{
  "arch": "swin",
  "model": "image classifier",
  "dataset": "rendered made-up planets",
  "translate": 0.12,
  "expert_mlp_ratio": 0.5,
  "label_smoothing": 0.2,
  "residual_init": "zero_last",
  "batch_size": 256
}
Rows from block 3 of a small image classifier, named by matrix and row number. Rows with one number within an expert belong to one neuron, the router's apart. Each number is 128 + 32 x the weight over its row's rms, rounded and kept within 0 to 255. All counts start at 0. Numbers have three digits each.
Before each expert's rows are labels from the 100 images, of 14848, where the router gives the expert most weight on average: "strongest on" is what is common among them. Only what is clearly more common there than usual is listed. The data: rendered made-up planets. In brackets: how many of the 100.
# router: router (model.blocks.3.mlp.router.weight, 32x160), inputs 0-159
# up: expert up (model.blocks.3.mlp.up, 32x80x160), inputs 0-159
# down: expert down (model.blocks.3.mlp.down, 32x160x80, transposed), outputs 0-159

# expert 6
strongest on: moons: zero (62); lava world (45)
router.6:140082155097132146090167141115157156165144152087140141145122175120134166115146197132115155144140151155145150183117111133116103185135058140064102103162134111132093162112143136173133136115143110121147074171088145130129112126147159134149132161118128123104176148079171134146073195162065174075130144160198204142095171148129151117170108143173109116129078155181100104125165104079145131140126125125176123071133124091128075084149152084171132023160133124165173099119105103162093090160192155
up.10:128128128128128128128128128128128128128128128128128128128128128128128128128128128128000128128128128128128128128128128128128128128128128128128128128128128128128128128128128128128255128128128128128128128128128128128128128128128128128128128128128128128128128128128128128128128128128128128128128128128128128128128128128128128128128128128128128128128128128128128128128128128128128128128128128128128128128128128128128128128128128128128128128128128128128128128128128128128128128128128128
down.10:128128128128128128128128128128128128128128128128128128128128128128128128128128128128128128128000128128128128128128128128128128128128128128128128128128128128128128128128128128128128128128128128128128128128128128128128128128128128128128128128128128128128226128128128128128128128128128128128128128128128128128128128128128128128128128128128128128128128128128128128128128128128128128128128128128128128128128128128128128128255128128128128128128128128128128128128128128128128128128128128
up.41:131127130128126129128126129129129128130130124135231121128129129130018129129128130122255127123128128125128128128129128118128134128130128128120141098125129133128128128127125183255129129128127128130127133127129130128128123130128128132124053127134131128127129129129128129127100129128113123130126128125127130128129255128129128128124128128129130128131129129128128128128128129154128129129128129128127128090128132004115131128130130141126129129128126128134130128110129128131128127127130128
down.41:131140132123136127128128128128128128147128125128128132126129128128127130128125129127000119128128128129128128128128129128128135128127128125128124126123127248124124129128102130128127123125127129130127130128128128110129081128126142133130129130132160093126115131128127120138128128128125128132134120128128128128129127134133127027128128126128128128128128124134127138255128116129126128134255119128123119124127126136000128171128139132135129133128128128128128121130128124118128128128122126
up.68:128128128128128128128128128128128128128128128128128128128128128128128128128128128128128128128128128128128128128128128109128128128128128128128128128128128128128128128128128128128128128128128128128128128128128128128128128128128128128128128128128128128128128128128128128128230128128128128128128128128128128128128128128128128128128128128128128128128128128128128128128128128128128128128128000128128128128128128128128128128128128128128128128128128128128128128128128128128128128128128128
down.68:128128128128128128128000128128128128128128128128128128128128128128128128128128128128128128128128128128128128128128128128128128128128128128128128128128128128128128128128128128128128128128128128128128128255128128128128128128128128000128128146128128128128128128128128128128128128128128128128128128128128128128128128128171128128128032128128128128128128128128128128128128128128128128128128128128128128128128128128128128128000128128128128128128128128128128128128128128128128128128128128
up.76:143059129128085134030145116128128127129046128141128128140166135130091134128106128000146128128126135128144121129098128068089128128128128136111147132172155125126128131116213128207128128128150128128185127186148128128128128150128128128128128127142126128116174132115247128120047165129112199147128190128128132141067200128128161176140142148113109123193128148147128127128134147094128183128091139157167128128132128044128128069128130117128039108139157126119152130121068091146121117112128127
down.76:102136095145012065134128128125136129132128141198204129111114128128109123127148137127131127129151126127105140128141232148140123163171160119179136126128106137124132253150082125125130128133128129128091243116127126128155064128123072153077127128133131128127099133233118183134128120134129129057094102107128115127127167128101122106147170142127196112128142126130128129180128115105152092128131128129128121092128158129087209138128137095129158128128103155139198126128146150128139136128225128

# expert 3
strongest on: crescent (81); moons: zero (76); lava world (62)
router.3:147101177103092106095182125068137142178128156146165165080112130147070152131074179123136130122138114151121131143146196131169155135105178185150115091153071101096095096115103121174145135166078135117117111128125196041093137105140185172092080114147104129118166118101118146150089078166165120098132122153192141106102125077090121181168184199135140121089159163102126158100131124079150100135103150107109084146103141099122201166131111093114106076160097116127175118130122092076138076144132175
up.0:255128128128128128128128128128128128128128128128120128128255128241128128128020128128128046128128128128128128128128128128128128128128128128128128128128128128054128129041128128184128128128128128128128128128128128128128128128128128128128128128128128128128128128128128128128128128128128128128128128128128128128128128128255128128128128128128128128128128128128128128128255128128128128128128128128128128128128128128128128128128128128128128128128128128128128128128128128128128101128128128
down.0:089128128128127127128128128128128128128128168128128128128128128128128128128128128128128128128128128128129128128128128128255128128128128129128128128128129128128127122128128006128128129128128128128128128128128128129128128128128128128128128119128128128128121128128128255128128128128128128128127128128128128128128127128128128128128128128128128128115128129128128128128128128128128128127128129128128128128128129128130175128128128128129128128128128128128128000046128128128128128128128128
up.6:220126212128128128127128133128128128137151128127131128128243130172128144128039146038235066129142124130122129124127150021150163135125128128146128059129118090090122126122135128239155128128128128128216128132146125128118115172127128225060087127133118128128209159117113128148123128147128128215130124128125126128124128128182128222129128130123127130125128126127130128127128129129130128127126128127129125127128128126090193128129147132110096136127104111130173127121124112128141108128127126
down.6:118128030128128124127122128121166128146167215131128130133128109125131120128180125128091131128109125128128128126208128175156085128129127113131128194128090131128228145158128050128187131128143161103128128124128127128185055108135091135000128128128163128129086213126128128128130137128128123000127128091123128095128176128127129112207128128128128128045128136139128164131158128129128054117139128128128131128128128128129191127129128128129128075128128170129128128123134178129143128128195128
up.30:128128128128128128128128128128128128128128128128255128033128128128128128128128128128128128128128128128128128128128128128128128128128128128128128128128128128128066128128208128128128128128128128128128128128128000128128128128128128128128128128128128128128128128128128128128128128128128128233128128128128128128128128128128128128128128128128128128128128128128128128128128128128128128128128128113128128128128128128128128128128128128128128128128128128128128128128128128128128128128128128
down.30:128128128128128128128128128128128241128128128128128179128128128128128128128128184128128128128128128128128128128128128255128128128128128128004128128128128128128128128128128128128128128171128128128128128128128128128128128128128128128128128128128128255128128128128128128128128128128128128037128128128128128128128128128128128128128128128128128128128128128128128128128128128128128128128128128128128128128128128128128128128128128128128128128128128128052128128128128128055128128128128128
up.38:128128128128128128128128128128128128128128128128128128128128128128128038128128128128128128128128128128128128128128255128128128128128128128128128128128128128128128128128128128128128064128128128128128128128128128128128128128128128128128128128128128128128128128128128128128128128128128128128128128128128128128128128128128128128128128128128128128128128128128128128128128128128128128128128128128128128128128128128128128128128128128128128128128128128128128128128128128128128128128128128
down.38:128128128128128128128128128128128128128128128128128128128128128128128128128128128128128128128128000128128128128128128128128128128128128128128128128128128128128128128128128128128128128255128059128128128128128128128128128128128128128128128128128128128128128128128128128128128128128128128128128128128128128128128128128128128128128128128128128128128128128128128128128128128128128128128128128128128128128128128128128128128128128128128128128128128128128128128128128128094128128128128128
up.51:136122205128128128126129128128126128129127130126132128128129131251128164128000122127128128130173128130129128125127126127128143175124132128128128125129124128038126128126144128203128128128129128125176123129128128127124093129128128255128072125127128128128135128119128128255127128129128129245129124129128120128117129128128128165131128128128128128072128128128128204127129128128138127125128128127129122128127128121104128128133125132077121135125127124124128109124118129106148126128121119
down.51:126128103127128123127127130130129128128129255130128133128127128128127128139206130124127128127113128127128128126221128127128126126166128131128128129000123128128128124130128071128129131127129151128128128127128152128127128128127126130110130129128128127127128127127129255129128127128128123114127127128129129126128128129126128128130128128127129128128128129129128125128132128128128128131137128127128129128128129127128130127128128128129128125128127128132128128130129124132128127127255199

# expert 27
strongest on: crescent (100); glowing rim (73); ocean world (33)
router.27:110077168194144101157104127081145125134107135067171173142120081083103169099149151188042156138127126121133112130170101174089095157116134105068076078152132163128140168158177136123106134149149101123122169130101144136114174097154073096165165132109163181098099076078166134161138131139082116092125123152094075098131071113120081091143106083146133160092061199103155121090094179155151066121179125126148129067108148119155091112133156106097133078142159150117104114158113158104146152114175094
up.13:127108192135033128093128111119115101125045167127128162126024062200199127126132131131094132167115128082224127118058120147099128129128134123128129130129154146136144121096128088127089128168126086126129129130150127181116162106128127062191159084107131133129124037128136135129081128093128128131115128170128143166128068126129127101153099110155114138127127188124129128124131128131128128196128173166129054133128154111143076129128048128127133137124145138087091166164099120136128199128148068
down.13:114089088103146097129108113119128178111128122128129126139121128078155127128128129255034144151118122143136128129132127196127120152128147107132112128128087179148128156128128129055130084124128128081130127143075204120130128085164130114169128129059186117128087129054129128126127200128127128043186129127129106128127164128101127138131160128128127128108127145130104121128112130128130063084157117128136122095098108127128117121129074128141255125121128129128122134196118128129132127101129115
up.26:129132040188188128123105129079128127062128199119128121130171065128128129105152126152128080128128128127119128106128128157128019128134127115120128128186129128106175164191210128085074120127128129128128186129093118128128128137093100128151150128131209130128033128128127129235176129128102128137128128128101118147124025127128128119221128126128204137128089128128156081128128124156128126128139104129180127144103129128128128191113086081123195160128156129117126125127128123128132128094113127
down.26:014132128129118136128131128128121128128128128128128114127075128129168128143128057128128125150128123128109128087127130128131128128130216128142128130128128128126128128128207128128128089128128128123130226128130128128128106129247000130128127153178128123129127127128128163128128128122118116145000127128025142130127128122129129128154128128039128137126122128130128126127133128255128108132147156128128095128131140127128128134128127128127128194129128129128128127128128124128128127113127128
up.39:128126129203133128125128126109128128128103131127128128128127084165128127127128128128128127130128128128129128114124128177126128128128129123126129128129127128127131129128128128109117128128126128127128128137128127129128128128079100127175129128128163128128125086127128129170127143128047128133128128255128128128126000128128128119163128128128128205127128195128130128128128125128128128128128128189129126128127128128130127128128062127127136128128168131045128128128126128128129133128127024
down.39:000128127128127128129129128128128129128128128128128128128081128128130128127128129128128128252127010128127128033129129177129128129128227128129128128128128130127128128128128012128107084128128128127129127128129128127128124128255066129128127128128129125128128127128127151128128128128126129127127127128075128129128127128128128128218128128127128184128024128131128127127128128183128055124128127129128121128128129127128128196129126128128128128128128128129128128135128128128128128128130128
up.41:128128128128128128128128128128128128128128128128128128128128128128128128128128128128128128128128128128128128128128128128000128128128128128128128128128128128128128128128128128128128128180128128128128128128128128128128128128128128128128128128128128128128128128128128128128128128128128128128128128128128128128128128128128128128128128128128128128128128128128128128128128128128128128128128128128128128128128128128128128128128128128128128128128128128128128128128128128128128128128128128
down.41:128128128128128128128128128128128128128128128128128128128128128128128128128128128128128128128128128128128128128128128128128128128128128128128128128128128128128128128128128128128128128128128128128128128128128128128128128128000128128137128128128128128128128128128128128128128128128128128128128128128128128128128000128128128128128128128128128128128128128128128128193255128128128128128128128128128128128128128128128128128128128128128128128128128128128128128128128128128128128026128128
up.43:128128128128128128128128128128128128128128128128128128128128000128128128128128128128128128128128128128128128128128128128128128128128128128128128128128128128128128128128128128128128128128128128128128128128128128128128128128128128128128128128128128128128128128128128128128128128128128128128128128128128128128128128128128128128128128128128128128128128128128128128128128128128128128128128128128128128255128128128128128128128128128128128128128128128128128128128128128128128128128128128
down.43:128128128128128128128128128128128128128128128128128128128116128128128128128128128128128128128128128128128128128128128128128128128128128128128128128128128128128128128128128128128128128128128128128128128128128128128128128128128000128128128128128128128128128128128128128128128128128128128128128128128128128128128128128128128128128128128128128128234128128128128128128128128128128075128128128128128128128128128128128128128128128128128128128128128128128128128128128128128128128128128128
up.45:128128128128128128128128125128128128128000128128128128128128128255128128128128128128128128128128128128129128128128128128128128128128128128128128128128128128128128128128128128128128128128127128128128128128128128128128128128128128128128128128128128128128128128128128128128128128128128128128128128128128128128128128128128128000128128128128128128128128128128128128128128128128128128128128128128128128128128127128128128128128107128128128128127128128000128128129128128129128128128128128
down.45:128128128128128128128128128128128128128128128128128128128128128128128128128128128128000128128128128128128128128128128128128128128128128128128128255128128128128128128128128128128128128128128128128128128128128182128128128128128128128128128128128128128128128128128128128128128128062128128128128128128128128128128128128128128128128169128128128128128128162128128128128128128128128128128128128128128128128128128128128128128128128128128210128128128128128128128128128128128128128128128128
up.51:137152053207255124123098136095126129107128150117159111130211107128127154106148125154127054102128135125090073122130128129128092128131128114065126128185093142100139173159198178113128070113114128155128170167054124128127129139121081128141128128131152129101094094115128129187152197130062127140127128128085079148118098127095131128173128128127197151123059137125141102051111127151128126127155056128171127142108130128128127156112128068105182157160153128109126108138127095128139088096116127
down.51:128141128136092172128137128129115121128128128128122128124128138133131126128128100124140123128128127128097130045120129128131128128115181128141129136128138106123136123128231073128128118128128128127132128128134127128129092128175000160128127134206128125130128127128128234128147115115093129132000127127028146130111127123136130128218127128031128132124125128131128128127134128133128128132128193128128128132134162128128128166145127140125115136135131128132161127128129124128128127095115128
up.56:128128128128128128128128128128128128128128128128128128128128128255128128128128128128128128128128128128128128128128128128128128128128128128128128128128128128128128128000128128128128128128128128128128128128128128128128128128128128128128128128128128128128128000128128128128128128128128128128128128128128128128128128128128128128128128128128128128128128128128128128128128128128128128128128128128128128128128128128128007128128128128128128128128156128128128128128128128128128128128128128
down.56:128128128128128128128128128128128128128128128128128128128128128128128128128128128128128128255128128128128128128128128128128128128128128128128128128128128128128128128128128128128128128128128128128128128128128128128128128128128128128128128128128128128128128128128128128128128128128128128128128128128128128128128128128128128128128128128128128128128128128128128128128128128128128128000128128128128128128128128128128128128128128128161128128128128128128128128128128128128128128128128128